Weights of a small image classifier: 5.35M parameters.
Rows from block 3 of a small image classifier, named by matrix and row number. Rows with one number belong to one channel. Each number is 128 + 24 x the weight over its row's rms, rounded and kept within 0 to 255. All counts start at 0.
After each channel's rows are labels from the 100 images, of 14848, where the channel reaches its highest value: "patch colour" is the nearest of a few named colours to the mean colour under the peak. Only what is clearly more common there than usual is listed. The data: cartoon faces. In brackets: how many of the 100, against the usual share in percent.
# convs1: first pointwise conv (model.blocks.3.convs.1.weight, 320x320x1x1), inputs 160-319
# convs3: second pointwise conv (model.blocks.3.convs.3.weight, 320x320x1x1, transposed), outputs 160-319

convs1.117 [136 110 159 151 108 100  97  79 147 118 135 133 186 155 126 142 149 150 159 163 171 130 143 155 149 107 145 153 137 125 171 132 112 162 140 112 102 141 159 144 153 144 126 142 137 139  96 141 136  68 157 144 146 218  90 120 114  92 127 157 136 123 126 173 166 143 162 147 113 126 125 112 156 113 157 164 156 131 118 122 165 139 131 124 104 138 114 119 140 140 103 149 112 122 128  65  97  99 133 134 128  90 116 101 137 134 182 100 127  80 146 108 158 156 143 150 184 126  87 105 142  77 155 143 109 135 147 129 172 134 112 122 125 132  98 172 138 141 154 124 113 130 154 121 140 138 126 117 100 127 109 137 163 155 154 117 133 139 132 111]
convs3.117 [ 99 155 164 137 107 105 166 108 130 153 158  93 138 120 155 148 130 125 100 107 147 129 139 153  76 165  62 120 122 122 121 130 158  92 130 134 137 109 124 139 130 103 142 124 138  87 108 147 135 118 115 166 137 150 141  87 139 123 142 146 115 161 105 145 198 101 145 139 121 123 144 127 135 102 125 148 136 135 163 137 106 135 149 134 109 131 121  87 116 188 135 141 127 124 107 120  88 121 112 128 126 131 109  98 128 174 118 157 130  59  99  77 148 195 129 114 118 162  87  78 132 140 157 129 179 114 127 132 127 143 129 126 121 104 128  91 135 107  94 116 143 126 110 128 171 109 148 115 135 137 159 156 107 154 118 115 139 148 129 163]
patch colour: purple (28 vs 3.6)

convs1.94 [135 111 141 116  72 120 138 152 101 105 151 165 167 152 126 144 127 122 122 136  98 143 142 101 178 168 164 103 123 137  84  89 122 101 130 138 139 102 123 145 116 123 133 141 168 101 105 135 127 123 133 229 112  89 135 164 133 141 135 143 119 125 121  84 144 102 136 154 128 122 128 134 133 153 138 133 139 113 126 108 143 139 107 136 145 125 189 120 140 130 104 143 108 136  82 168 140  89 179 131 140 176 173 146 172 122 126 127 127 107 124 136 152 185 119 125 152 145 118 140 102 157 134 111 130 118 122 136 154 105 118 117 136 158 163 137 127 133 119 122 118 124 107 143 155 114 115 125 150 124 113 161 128 103 139 138 123 100 119 141]
convs3.94 [101 144 137  85  92 109 138 120 102 181 110 121 135 123 126 136 187 122 124 115 111 109 109 115  65  98 122 116 145 114 129 115  78 149 108 151 156 127  99 140 110 129 115 134 101 163 155 103 121 120 118 127 156 124 135  70 120 131 123 145 121  90 117 136 100 162 151 141 141 132 120 156 118 118 134  76 136 148 135 118  72 158 152 123 113 119 125  98 103 189  98 124 145 137 178 152 136 126 119 147 118  92  74 103  70 127 134  99 158 134 150 146 100 140 103 152 130 153 150 140 157 124 127 122 113 119 119 159 113 136 113  91 157 171 142 123 117 143 138  94  95 142 111 124 107 137 134  95 155 126 128 109 127 149 117 119 130 140 142 173]
patch colour: purple (29 vs 3.6)

convs1.110 [117 137 140 130  31 177 150  83 119 103 129 156 147 132 113 139 137 140  91 130  67 117 147 119 178 177 135 125 130 115 118 103 127 109 129 141 121 135 165 107 150 151 131 100 142 112 108 139 124 102 108 174 128  53 151 131 112 118 128  92 122  69 105 135 152 139 109 118 126 130 133 116 116 125 141  95 109 118 123 120  75 118 156 144 147 123  92 162 144 136 128 119  37 143 151 171 134 121 150 112 121 133 102 150 156 136 133 115 121 188 129 151 135 141 132 111 104 179 161 128 121 127 144  92 153 128 127 132 102  92 127 104 129 144 156 173 130 119 167 117 115 124 167 125 133 132  96 115 124 122  99 142 100 143  99 117 130 112 142 148]
convs3.110 [134 127 126 140  92 134 126 147 106 110 140 170  98 125 136  92 101 127  91 120 116 122 144 116 110  40  96 137  98 135 146 167 163  74 109 141 165 117 171 126 127 151 127 136 192 140 139 169 125 143 119  33 129 108 126  98 115 138 151 136 126 115 142 122 126 128 144 136 128 129 146 159 120 135  98  81 117 191 142 167 142  80 149 150 143 122 140 144 140 149 123  44 126 125 127 131 143 137 125 135 139 156 164 104 122 100 137 128 132 138 153 146 108 146 162 129 109  98  94  76 142 137 120 148 174 122 134 114 104 135 137 104 136 113 122 142 122 120 123 124 137 136 129 108 137 139 128 147 109 109 126 151 109 124  65 135 140 132 127 132]
patch colour: pink (53 vs 11.7)

convs1.43 [144 138 129 129 115 112 138  98 149 125 123 159 116 115 134 142 111 148 112 122 182 136 158 152 114 125 132 129 115 146 130 137 153 141 118 140 117 127 105  67 119 205 150 118 116 110 141 159 121 146 106  89 124 255 160 120 116 104 129 202 143 169 108 127  89 132 119 115 128 109 126 150 118 157 167 120 101 119 125 167  96 114 105 126 146 127 164 123 144 125 171 156 114 131 101 164 112 164  71 140 127 139 143 132 151 165 139 113 126 109 160 125 129 129 116 107 118 160 127 152  96 127 146  94 119 144 170 142 130 143 113 132 133  98 189 118 148 115 123 137 121 139 143  96 162 144 126  93 132 142 112 116 199 109 121 108 107 119 131 102]
convs3.43 [ 93 121 117 134 114 139 114 125 152 113 133 146 154 119 120 132  73  92 118 139 124 113 127 123  99 145 118 165 102 136  89 143 150 106 144 128  94 132 119 119 100  82 151 157 166 133 140 150 162 140 105 132 128 140 161 136 125 120 143 129 127  77 127 110 172 209  85 129 136 139 135 124 185 118 103 158 147  86 139 145  87 151 131 124 138 137 123 143 119 110 137 132 132 133  71  93 124 130 112 149 126  95 136 170 127 145 126 126 138 192 132 112 111 138 155 116 138 144 124 161 118 117  98 123 105 127 148 109  88 148  87 134 139 131 128  95 136 112 121 137 154 140 155 126 119 143 142 116 158 135 138 160 129 122 156 144 141 121 136  98]
patch colour: brown (62 vs 19.9)

convs1.303 [ 88 110 137 129  71 115 123 146 131 109 145 113 175 138 128 133 168 124  85 114 147 115 210 147 119 123 112 130 118 141 109 145  78 149 136 128 125 138 135 146 125 176 133 115 160 128  49 136 129 113 134 146 136 161  82 125 123 139 129 162 127 150 134 148 143 159 146 151 121 122 122 128 116 155 127  91  96 108 126 160 164 141 133 124 175 130 119 138 118 134 165 115 165 129 116  97 168 226 121 121 140  92 142 139 133  97 116 111 132 163 119 131 112 150 127 125 133 120 123 118  84 113 159  93 133 124 158 134 124 138 126 130 129 124 138 124 122 121 109 121 137 120 135 149  90 128 150 127 169 141  86 152 133 147 151 122 152  97 135 124]
convs3.303 [136 145  77 130 128 153 138 129 115 108 158 104 208 134 130 123 103 144 122 150 130 130 154 139 116 134 134 148 112 111 163 104 159 102 117 122  96 151 154 127 134 181 132 144 119 167 106 112 116  27 151 133 104 170 132 128 115 116 111 132 137 111 131 150 132 168 134 107 116 121 138 123 135 104  48 128 144  96 140 113 134  71  58 118 119 119 118 119 126  75 130 125 129 130 164   0 119 127 110 122 134 126 134 139  95 133 165 127 117 165 128 144 119  90 118 130 139 131 118  82 128 125 130  62 121 144 142 130 132 106 196 122 119 119 123 129 132  82 134 133 141 126 135 122 164 128 138 132 147 130 119 144 131 137 165 165 121 142 130 112]
patch colour: grey (78 vs 43.4)

convs1.67 [137 115 123 136 108 151 135 111 170 116 130 186 104 148 133 128  84 123 199 129  92 126 162 123  70 112 119 129 131 130 120 116 127 178 128 111 130 144  79 145 137  87 122 135 144 138  80 135 126 116 128 154 123 123 135 129 147 143 132 120 125 147 117 147 114 153  64 115 127 133 126 118 148 154 140 112 140 166 128 147 122 151  76 124 121 127 105 159  96 137 124  80  81 125 124  82 173 107 140 140 135 156 161  80 147  97 125 127 124  53 136 124 161  53 110 122 120 120 183 124  90 123 141 120 118 120 155 126 131 154 159 121 135 152 112 142 128 118  89 126 128 126  86 123 130 119 107 136 108 137 141 119 193 119 104 134 152 154 131 119]
convs3.67 [122 143 124 123 108 123 148 122  76 131 117 103 134 129 140 138 134 156  97 165 136 149 131  67  73  89 120 109 128 154 147  91 135 124 132 142 134 141  71 172 158 100 139 123  55 115 136  89 133 112 125  97 212 101 152 140 150 137 134 126 142 118 132 169 114 144 144 138 185 170 121 123 125 141 113 117 108 121 161 136 113 144 140 148 139 136  73 125 115 151 155 143 116 148 153 143 115 142  78 140 105 119 160 101 146 110 118 150 249 108 126 114 145 119 129 123 126 103 135 126 130 152 117 109 107 138 129 161 100 139  84 152 170 125 141 158 140 121 132 128 143 164 134 129 117 125 134 114 119 136 136 134 162 146 134 158 126 134 130 150]
patch colour: grey (89 vs 43.4)

convs1.99 [138 124 172 137 123  68 116  92 107 155 136 187 140 132 134 133 114 134 217 141  65 111 164 109 142 119 137 110 111 123 109 119 127 130 157 136 124 149 102 132 132 115 126 130 138 124 126 135 136 139 124 133 144 238 164 132 165 136 133 121 124 112 110 130 126 150 137 127 117 126 116  99 116 115 107 165 151 144 128 159 123 136 124 132  87 119 168 150 113 135  56  72  90 114 124 173 103 126 118 140 137 107 130 162 138 158 138 143 125  93  92 128 138 103 118  87 114 134 152 125 113 105 139 128 106 102 164  85 159 140 113 128 136 146 196  92 126 109 173 122  82 128 130 134  99 127 134 116  94 137 122 114 117 184 132 160 137 136 125 135]
convs3.99 [111 122 105 132 160 150 133 132 159 149  99 109 101 125 126 155 126 142 102 161 138 131 131 198 143 152 146 129 138 134 119 159 145 141 112 113 113 150  71 126 140 139 117 126 164 151 143 138 172 115 103 131 136 104 124 166 124 116 134 134  79 165 129 156 130 114 141 133 121 132  99 184 135 120 146 138 126 128 140 100 123  84 130 168 165 114 137 146 145 125 132 134 119 124 187  61  98 135 128 121 162 121 125 132 144  95 160 144 123 100 138 119 138 154 131 119 124 142 123 141 129 123 118 133 142  77 121 137 161 130 163 116 136 126 150 127 128 133 103 102 134 124 119 111 118 144 146 139 180 137 132 124 139 117 126 110 121 134 116 125]
patch colour: brown (76 vs 19.9)

convs1.236 [102 131 131 127 146 176 116  61 111 122 129 108 145 141 150  99 103 108 122  67 103 129 157 123 150 144 105  75 128 111 130  93 154 122 134 122 107  90 116 100 129 135 173 139 111 138 150 131 120 126 137 129 138  22 128 132 117 156 151 124 145 150 146 117  94 137 173 122 139 110 117 136 122 104 124 124 133  87 150 141 121 136 114 133 153 117 126 121 145 128  79 113 151 118 120 188  92 116 143 129 142 125 120 138 136 129 116 123 138  57 149 134 122 215 146 123 163 118 127 135  85 143 152  94 136 147 134 135 137 127 106 136 116 126  97 166 120 137 102 134 202 111 123  96 151 125 106 112 112 120 112 132 231 157 152 118 129 128 121 131]
convs3.236 [133 131 110 130 133 117 121 147 167 140 122 124 138 130 146 110 113 103 135 117  95 110 122  93 134  77 129 152 124 103 128 132 154 102 136 142 129 102  52 121 125 110 123 134 143 126 163 177 146 122 143  74 154 130 115 127 157 122 141 141 142  96 127 121 125 129 109 113 118 150 125 105 104 146 135  95 122 132 140 109 100 112 160 135 144 115 114 122 136  71 156 133 118 132  92  94 153 116  96 142 128 105 134 152 138 118  66 132 136 116 115 133 137 148 149 138  99 113 127 129 140 132 130 115 134 143 126 125 104 146  96 135 134 162 121 117 128 151 127 140 115 165 114 139 113 124 131 175 118 126  94 172 153 162 118  89 187 134 113 128]
patch colour: grey (73 vs 43.4)

convs1.300 [115 131 127 124  99 128 129 135 143 115 152  91 136 174 129  89 152 134 116 106 116 126 123 122  73 171 144 147 134 102 204 142 150 148 113  92 140 110  55 127 134 151 119 152 151 141  40 133 139 136 182 111 129 103 130  99  92 163  99 115 140  92 132 146 111 125 100 125 126 128 136 138 167 152 134 131 135 143 129 139 178 134 135 113 144 120 148 105 128 135  67 111  98 137 123  97  81 104 126  99 114 116 152 124 136  97 121 137 142 104 110 172 122 122 129  98 148 121 116 160 152 112 153 143 122 156 192  76 127 163 149 125 126 141  89 197 131 137  43 129 157 126 144 130 129 139 115 112 159 109 105  88 121 125 192 106 135 114 127 142]
convs3.300 [128 161 158 165 120 172 121 146 165 118 145 164 147  87 102 112  77 138 166 137 117 131 160 111 135 158 112  60 129 116 121 143 110 110 135 142 158 132  94 132 125 140 139 140 162 173 115 100 130 117 118 101 132 164 151  93 144 123 139 152  98 149 140 116 138 144 128 137 117 129  93 124 175  93 141 130 179 172 145 113  98 108 122  84 152 116 130  86 140 190 130 111 156 120 118 186 124 129 155 123 143 121  98 118 117 193 138 122 112 105  81  93 140 174 149 123 137  86 130 126 137 109 121 125 148  84 130 131 117 128 122 137 116 141 110 167 130 115 102 124 127 114 132 114 143 121 141 109 103 130 135  65 127 125  82 140 151 127 140 126]
patch colour: pink (35 vs 11.7)

convs1.152 [124 122 122 138 177 164 147  59 115 180 132 165 143 118 131 118  98 124 236 160 108 144  78 138 135 121 138 135 119 125 132 107 149 140 129 137 151 119 100 151 144 114 122 123 155 137 146 109 132 126 126 175 126 215 135 128 161 133 129 139 141 133 118 141 163 139 130 112 130 126 131 126 108 158 136 144 134 154 127 147 132 155 132 126 133 138  84 133 135 132 150 131  61 112 145 128 131  89 130 132 129 140 114 138 128 169 135 130 129 106 127 134 131 120 145 118 147  90 131 118 105 121 135 136 112 134 103 128 133 139 123 134 125 139 135 155 125 120 148 130 169 124 123 125 145 118 100 122 174 130 126 110 151 126 100 117 120 138 137 124]
convs3.152 [138 104 111 119 103 129 110 140 116 169 100 124 120 189 110 149 154 118 109 130 136 118 135 174 125  76  92 102 125 117 121 108 123 137 117 122 118 136  56 115 108  80 132 140  68 110 140 107 135 137 134  36 130 118 153 140 119 133 130 133 128  65 119 113 123  78 117 125 146 124 109 110 134 122 125 153 100 130 133 118 117 128 119 105 135 128 106 137 127  57 132 151 129 128 132  84 110 127 136 130 151 132 128 130 156 119 140 107 124 158 127 121 112 122 128 119 137 135 147 123 133  87 156 112 131 127 141 135 143 133 114 130 121 133 115 120 144 126 140  96 133 114 151 124 116 144 120 132 107 138 141 135 151 132 164 143 134 115 131 140]
patch colour: pink (36 vs 11.7)

convs1.121 [130 132 127 117  63 151 125 154 148 125 107  91 120 112 133  96 107 118 150 114 154 134 190 131 102 131 145 122 141 140 118 123 115 124 117 136 136 119 141 123 141 158 132 130 131 133 173 121 134 122 152 133 132  61 109 129  97 140 113 127 128 115 135 103 157 153 171 122 128 130 125 145 157 138 131 161  99 159 129 128  98 130 151 125 116 126  42 124 140 114 191 116  94 129 151 108 172  59 137 114 120  87 142 124 147  67 117 127 125 143 123 114 120 105 156 137 129  98 160 155 112 136 132 155 137 132  91 147 117 123 168 123 128 138 212 217 130 143 145 127  97 132 132 122 138 125 132 138 110 125 112 131  94 121 101 122 134 118 146 111]
convs3.121 [124 128 143 144 138 137 135 127 126 125 137 132 126 141 137 133 120  91   9  61  99 129 107  67 118 169 119 127 117 104 122 119 132 124 124 121 115 107   2 131  88  46 122 133 120  86 123 115 121 129 138 115 130 137 115 138 116 132 117 117 124 165 119 125 124 141 122 126 133 125 127 150  92 135 128  90 149 123 137 116 126 126 117 141 120 133 129 120 116 121 110 103 126 132 105  37 138 123  98 140  82 114 124 140 123 145 125 126 131 147 135 135 133 115 123 130 115 128 117 130 136 105 147 113  62 131 139 112 113 106   1 120 133 124 124 116 114 132 138 126 128 125 133 129 120 128 124 128 121 127 109 110 132 145 122  95 120 115 102 111]
patch colour: grey (77 vs 43.4)

convs1.225 [148 132 135  90 186 176 149  91 130 133 124 187 151 125 133 226 164 124 134 146  89 132 175 125 111 122 130 122 151 146 101 139 105 146 129 148 146 119  98 130 138 169 136 140 138 112 190 140 111 114 113 128 118 113 132 131  78  90 129 149 126 102 137 129 134 124  55 119 126 134 135 130 120 203 131 159 131 110 133 146 149 189 123 120 146 116 115 119 147 137 133 111  83 107 166 141 186 100 160  98 149 112 142 152 103 159 132 126 126 136 145 122 105 151 126 138 138 130 104 105 145 145 142 157 121 131  98 144 104  97 118 137 134 119 116 178 122 120 127 123 114 116 152 142 143 131 125 135 142 121 142 136 103  87 138 115 117 120 127 116]
convs3.225 [113 133 143 125 128 125 128 151 162 125 131  97 123  99 104 134 138 138 173 124 122 125 139  83 117 170 156 123 146 139 116 154 137 105 109 139 163 123 188 113 134 187 129 139 200 105 141 133 117 128 117 122 111 106 130 108 137 128 153 122 140  94 115 138 114 123 160 141 121 120 105 158 102 127 105 102 118 172 105 156 132 114 150 174  91 129 175 111 128 189  90 141 134 130 139 169 151 131 119 114 150 108 128 105 120 166 154 126 115 124 158 124 130 142 160 134 121 138 140 121 125 161 134 149 129 119 131 143 136 129 145 139 131 125 135 128 135 136 138 121 129 107  96 116 124 106 111 131 134 137 111 130 130 125  98 136 134 141 130 167]
patch colour: pink (62 vs 11.7)

convs1.213 [143 126 160 132 164 145 140 121 103 134 139 152 150 120 130 207 170 126 215 174  84 144 178 112 193 131 129 132 163 126 127 112 129 187 149 135 121 104 129 159 138 137 120 117 129 139 172 103 128 142 114 107 130 130  92 126 169 143 137 111 121 116 138 101 143 121  88 129 125 127 115 125 131 142  81 112 128 156 123 120 177 172 155 129 128 138  68  98 131 147  79  64 143 132 155  93 138 138 108 121 135 124 126 159 108 103 145 135 129  71 111 118 105 133 139 115 148 147 139 108 112 107 114 201 108 129 123 109 148 152 111 146 135 123 138 147 125 117  97 119  85 126 138 131 126 137 130 142 113 123 141 144 157 121 138 108 136 122 136 138]
convs3.213 [133 166 120 118 104 114 133 130  98 167 130 180 245  95 123 114 155 138 114 144  89 134 136 114 178  98  90 117 166 137 125 140 120  86 127 129  94 118 105 131 122 152 135 133 120 136 138 139  96  87 139 146 136 118 107 107 138 137 141 124 121 129 118 136 139 138 128 132 138 135 130 172  87 120 112 113 107  69 143 140 101 197 103 155  92 125 147 126 122  40 119 134 136 124 111 146 159 122 158 144 130 143 123  91 140 166 142 125 136  96 170 144 130  80 138 129 104 125 124 110 148 171 126 148 139 127 116 137 116 121 107 124 123 150 129 121 119 100 124 141 123 131 113 124  92 120 137 137 164 119 136 132 124 125  94 151 132 145 132 121]
patch colour: brown (43 vs 19.9)

convs1.22 [ 92 155 148 145 149 148 126 123 120 129 130 183  89 102 156 150  18 126 103 155 122 162 157 106 159 146 104  91 141 135 136 128 160 146 129  80 146 130 140 134 108 171 130 156 134 146 112 133 124 170 112 123 137 208 109 127 121 115 141 136 128 142 183 136 140 125 123 129 146 132 107 119  89 167 157 120  72 140 123  97 118 135 122 114  91 139 100 155 120 147 159 127 130 125 109  91 189 117 101 131 124  86  60 113  64 113 143 107 119  95 135 123 147 115 127 137 121  92 141 116 130 154 138 172 110 121 115 148 126 130 155 131 127 128 142  95 122 117  93  92  85 124 125 139 131 104 114 152 137 128 141 103 158 117 133 141 159 133 119 126]
convs3.22 [123 102  99 145 161 156 140 140 141 119 115 147  65  93 140  95 112 117 190 144 115 126  86 153 197 212 154 121 140 121 141 119 117 151 142 104 128 150 106  98 138 186 121 129 158 164 125 146 107 107 123 155  89 109 115 120 126 116 149 125 145  98 128  89 173 163 124 133 109 104 142 109 131 116 117 114  96 138 104 132 183 130 117 144 137 138 118 101 139  70 110 137 129 120 176 156 110 122 156 143 120 144 109 125  89  76 149 135 104 156 129 143 128  98 144 144 132 122 130 160 112 116  83 151 102 169 159 139 157 134 152 138 144 131 130  81 140 142 134 134 127 126 114 117 127 100 125 127 113 139 122 125 125 130 185 124 157  98 154  85]
patch colour: brown (48 vs 19.9)

convs1.8 [119 123 101 111  11 186 110  88 165  90 144 116 121 138 140 103 205 121  31 141 134 139 146 128 124 148 113 114 152 136 131 171 138 126 114 151 126 124 174 169 118 182 125 129 140 147  27 125 132 131 102 155 124 128 124 132 133 133 124 132 134 113 136 119 117 108 146 127 138 125 137 150 134 137 169 127 135 113 117 134 126  94 140 119 117 120 134  96 114 123 138 121  88 144 119 169 128  83 120 116 121 126 130 120 152 109 138 122 139 110 129 142 109 149 125  99 127  81  79 146 140 127 121 144 106 139 176  99 124 114 141 149 124 119 135 150 129 126  76 152  43 118 128 126 118 126 118 118 166 102 103 132 109 120 165 142 143 125 137 113]
convs3.8 [122 123 114 130 152 188 136 174 164 124 110 124 139 138 116  90  91 114 100 140 137 134 118 149 134 135 115 124 139  90 112 110  56 165 144 139 156 142 111 140 146 100 128 159 120 131 112 124 112 124 100 144 133 161 115 130 155 140 135 138  87 140 121 115 132 151 122 120 131 130  81 124 131  97 152 127 158 223 140 131 117 141 128  99 146 140 114 113 149 184 123 120 145 127 144 211  86 125 126 126 112 111 103 136 100 144 157 129 116  80 128  60 164 126 133 120 129  61 121 129 142 134 115 125 160  65 124 151 123 137 173 118 134 121 123 134 132 153 114 129 118 131 132 132 106 143 151 121 122 137 122  90 106 119 100 111 165 123 130 142]
patch colour: purple (41 vs 3.6)

convs1.104 [137 127 124 129 130  86 124  38 143 111 113 136 127 131 123 201 184 145  78 126 154 122  92 126 119 138 139 136 140 139 134 128 121 115 136 135 128 135 145  80 127 190 135 118 127 127 142 140 122 131 102 147 134 255 146 120 126 154 137 147 121 118 131 127 142 117 116 131 130 128 123  99 120 125  90 166 108 142 130 150 123 125 138 127 145 127 167 128 125 128 140 143 120 124 117 118 162 169 131 128 131 127 129  63 140 111 124 119 124  64 117 120 122 112 131 120  97 155 140 112 141  79 134 161 125 131 166 117 123 123 128 123 121 129 134 123 125 114 111 118  95 128 101 139 116 125 132 129 156 133 111 122 172 108  88 128 142 136 121 125]
convs3.104 [114 138  99 134 134 114 138 131 139 133 102 111 196 131 143 141 135 149 120 138 123 132 122 233 112  83 130 119 119 147 156 112 161  59 144 138 135 127 108 155 140 102 139 141 146 175 135 145 138 124 141 167 155 124 141 133 132 117 136 132 146  93 126 176 131  78 141 113 141 148 127 128 183 135 157 129  89 110 133 101 119 195 118 141 143 132 127 133 122 105 141 111 136 133 119   8 127 137  85 130 146  89 138 126 156 144 150 142 170 135 137 139 124 132 126 123 124 128 120 134 124 144 124  97 129 130 123 128 148 114 129 121 147 121 115 124 136 143 132 129 134 140 140 127 139 136 121 129 132 139 139 119 137 145 122 145 147 146 117 136]
patch colour: brown (83 vs 19.9)

convs1.307 [137 148 126 109 146 104 142 153 107 119 131 205 145 137 128  90 189 128 187 173 148 139 207 131 114 142  94 155 118 125 119 131 137 120 113 113 117 125 116 186 135 105 132 126 124 125 168 129 129 117 106 131 130 158 139 107 142 123 132 117 140 153 114 130 111 132 131 132 127 132 133 111 133 152 153 102 114 110 125 100 125 161 115 134 100 133 146 128 129 160 157 141 113 144 118 193 132 141  97 128 128 128 154 179 139 135 129 136 127  82 110 125 136 143 134 115 117 109 123 136 138 145 137 193 129 145 128 152  92 122 113 133 134 125 188 129 133 124 123 122 213 146 116 133 118 146 121 109 158 124 146  96 158 144 153 101 114 112 128 132]
convs3.307 [117 121  74  79 191 143 133 124 167 102 129 150 112 128 116 132  86 125 133 126 125 131 122 141 106 165 143 109 131 134 154 125  60 131 130 122 130 168 151 121 127 116 139 153  95 170 142 168 184 159 123 129 109 155 173 109 148 129 173 133  85  94 120 122 132 112 115 153 129 122 115 113 127 122 124 127 137 184 144 135 114 127 117 134 158 136 123 111 117 134 110 121 119 131 195  77 105 142 105 166 140 114 111 166 131 137 152 115 133 136 112  88 138 113  99 121 110 127 129 123 126 113  97 159 137 118 132 125 151 120 183 133 140 134 122 122 144 151 152  98 129 127 126 118 111 161 120 115 105 131 131 126  92 133  97 149 163 129 123 147]
patch colour: pink (29 vs 11.7)

convs1.153 [127 139 104 119 124  73 100  78 118 133 127  86 113 125 128 150 156 145  94 124 149 136 114 129 154 121 124 126 131 116 125 150 139 126 131 110 143 135 219  81 133 102 133 104 135 114 161 164 133  78 120 162 145 148 141 124 137 131 114 118 124  95 111 142  96  70 129 114 122 130 125 135 118 140 102 170 127 128 132 104  92  84 132 128 117 123 190 116 105 126 135 117 124 131 120 150 189 131 159 159 137 109 151 221 128 157 118 129 129 225 120 122 122 131 135 114 122 135 134 118 114 162 135 145 130 134 120 104 127 124 117 127 122 137 153  49 131 122 134 125 146 138 101 132 135 107 127 125 170 124  95 145 183 148  80 146 155 100 108 138]
convs3.153 [128 111  56 108 162 121 132 142 115 160  98 127 125 163 133 147 118 122 146 119 138 129 133 145  97 169 121 123 114 131 153 137  94  73 120 132 167 128 134 134 127 118 125 159 148 130 148 115 115 127 113 146 134 131 128 158 137 135 107 134 102 115 115 132 111  87 145 118 136 127 137 176 159 129 121  65 107 156 120 125 137 189 138 160 134 123 138 148 121 213 139 158 126 138 119 129 136 130 140 112 127 101 138 115 130 109 194 122 118 163 152 112 147 132 185 154 123  71 140 117 170 146 117 128  77 129 125 111 125  80 148 109 130 132 123 128 129 120 112 129 141 129 121 121 147 124 103 137 111 131 111 148 155 114  83 151 154 135 134 134]
patch colour: purple (27 vs 3.6)

convs1.253 [161 137 137 128 140  97  89 130 138 104 129 151 114 140 140 154 138 133 196 184 157 110 198 125 114 124 100 141 147 114 140 175 130 125 162 119 139 137  68 165 138 148 125  99 163 133 144 124 130 112 146  83 130 131  72 140  82 121 125 124 136 131 141 163 125 169 165 158 125 130 124  94 132 129 158 133 106 150 128 127 156 201 159 136 118 116 142 108 113 135  95 108 127 128 100 121 184 105 101 127 138 157  75 141  76  89 137 132 127 104 185 122 115 119 122 188 132 106 100 154 121 104  68 128 113 132 127 132 164 108 126 143 124 110 125 146 123 122 128 103 147 126 136 152  94 147 141 146  84 127 103 156 129 110 186 143 148 124 127  97]
convs3.253 [136 150 152 173 150 172 146 122 134 159 186 114 147 147 147 136  94 150  87 158 127 157 109  98 138 142 162 147 121 154 134 126 162 180 149 138 124 119 157 143 145 174 129 141 115 139 134  96 131 153 122 154 149 175  78 123 115 125  72 142 128 121 139 151 105 174 126 125 136 141 141 144 166 155 120 148 169  90 151 112 146 101 108 100 152 135 120 141 128 161 143 147 144 132 114  79 132 124 148 132 145 129 169 134  83 128  98 149 151 164  97 144 132 139 134 126 143 136 135 137 144 137 161  97 141 113 161 131  88 145 190 140 136 115 138 109 132 115 139 141 134 137 160 127 147 154 162 124 156 127 147 149 124 131 176 149 120 137 140 123]
patch colour: purple (28 vs 3.6)

convs1.82 [119 129 134  89 104 103 139 164 122 131 140 165 158 132 132 188 162 136  60 135  84 106 107 136 135 150 128  91 121 134  53 131 116 129 147 131 117 132  72 127  67 126 129 150 116 109 103 112 130 111 144 160 115 143 133 151  99 126 134 108 120 122 121 118 139 158 139 163 124 132 141 118  95 118 137  99 136 144 124 122 121  94 171 129 133 116  95 128  87 114 106  95 128 133 135 166 155 119 162 113 160 166 153 102 129 160 148 144 126 154  69 101 122 157 141 116 121 132 122  98 100 118 133 100 129 136 158 128 151 116 135 122 122 125 144  99 126 138 126 151 112 144 101 139 149 126 111 138 159 127 112 137 124 139 118 107 164 132 137 157]
convs3.82 [ 98 119 147 104 137 125 120 139 122 141 128 122  82  98 138 187 104 104 120  89 101 106 141 130 187  92 112 131  90 111 150 161 147 104 112 124 143 115  70 114 105 141 134 133 161  95 104 113 138  96 156 142  87 120 127 142 112 108 138 132 151  86  97 160 137 132 114 139 123 112 145  96 131 138 131 159 125 136 127 127 154 162 126 155 160 104 115 130 129 119 123  89 138 108 199  96 145 138 107 101 145 143 129 130 129 138 178 134  87  99  90 135 134 147 151 132 117 142 102 160 130 124 148  98 105 140 115  73 144 125 136  94 107 128 120 111 119 109 108 124 121 110 133 127 157 122 110 111 118 132 120 155 108 111 150  84 133 127 146 117]
patch colour: brown (42 vs 19.9)

convs1.164 [146 113 130 121 109 137 145 140 147 119 120 133  84 124 148 190 100 130 123 134  14 135 125 124 167 104 161 115  98 130 126 126 143 145 124 130 130 133  83 132 137 122 137 167  86 121  94 108 111  91 126 171 141 107 143 126 142 140 136 130 130 106 101 110 132 150 130 126 131 135 104 122 126 122 145 148 143 113 145 175 144 119  70 110 115 126 123 155 163 124  77 135  47 112 123 148 116  84 164 119 142 107 166 105  99 141 122 136 125 119 160 136 124 135 118 113 131 151 135 141 139 128 152  98 129 130 119 140 124 167 130 128 130 141  95  92 129 116 140 108 159 126 121 119 143 136 143 118 126 140 152 103  98 132 110 123 116 149 126 137]
convs3.164 [132 123 157 141 170 163 106 111 169 118 148 156 121 137 128 139 181 128 147 134  94 120 135 147 108 154 143 135 122 150 136 169 160 125 112 122 147 112 167 101 134 159 128 130 187 146 109 133 130 127 114 210  73 171 126 107 125 121 132 146 125 173 124 105 118 140 154 153  97 114 112 145 137 135 112 153 125 153 102 150 133 132 134 146 118 114 161 144 120 121 121 101 144 114 135 130 162 121 120 110 147 130 141 132 127 132 131  96  74 123 126 121 118 119 109 149 113 125 133 110  89 130 166 123 134 134 172 136 122 113 126 123 113 111 122 140 101 122 126 120 141  98  80 122 113 111 113 154 156 119 114 153 109 122 119 166 118 124  86 142]
patch colour: purple (31 vs 3.6); pink (31 vs 11.7)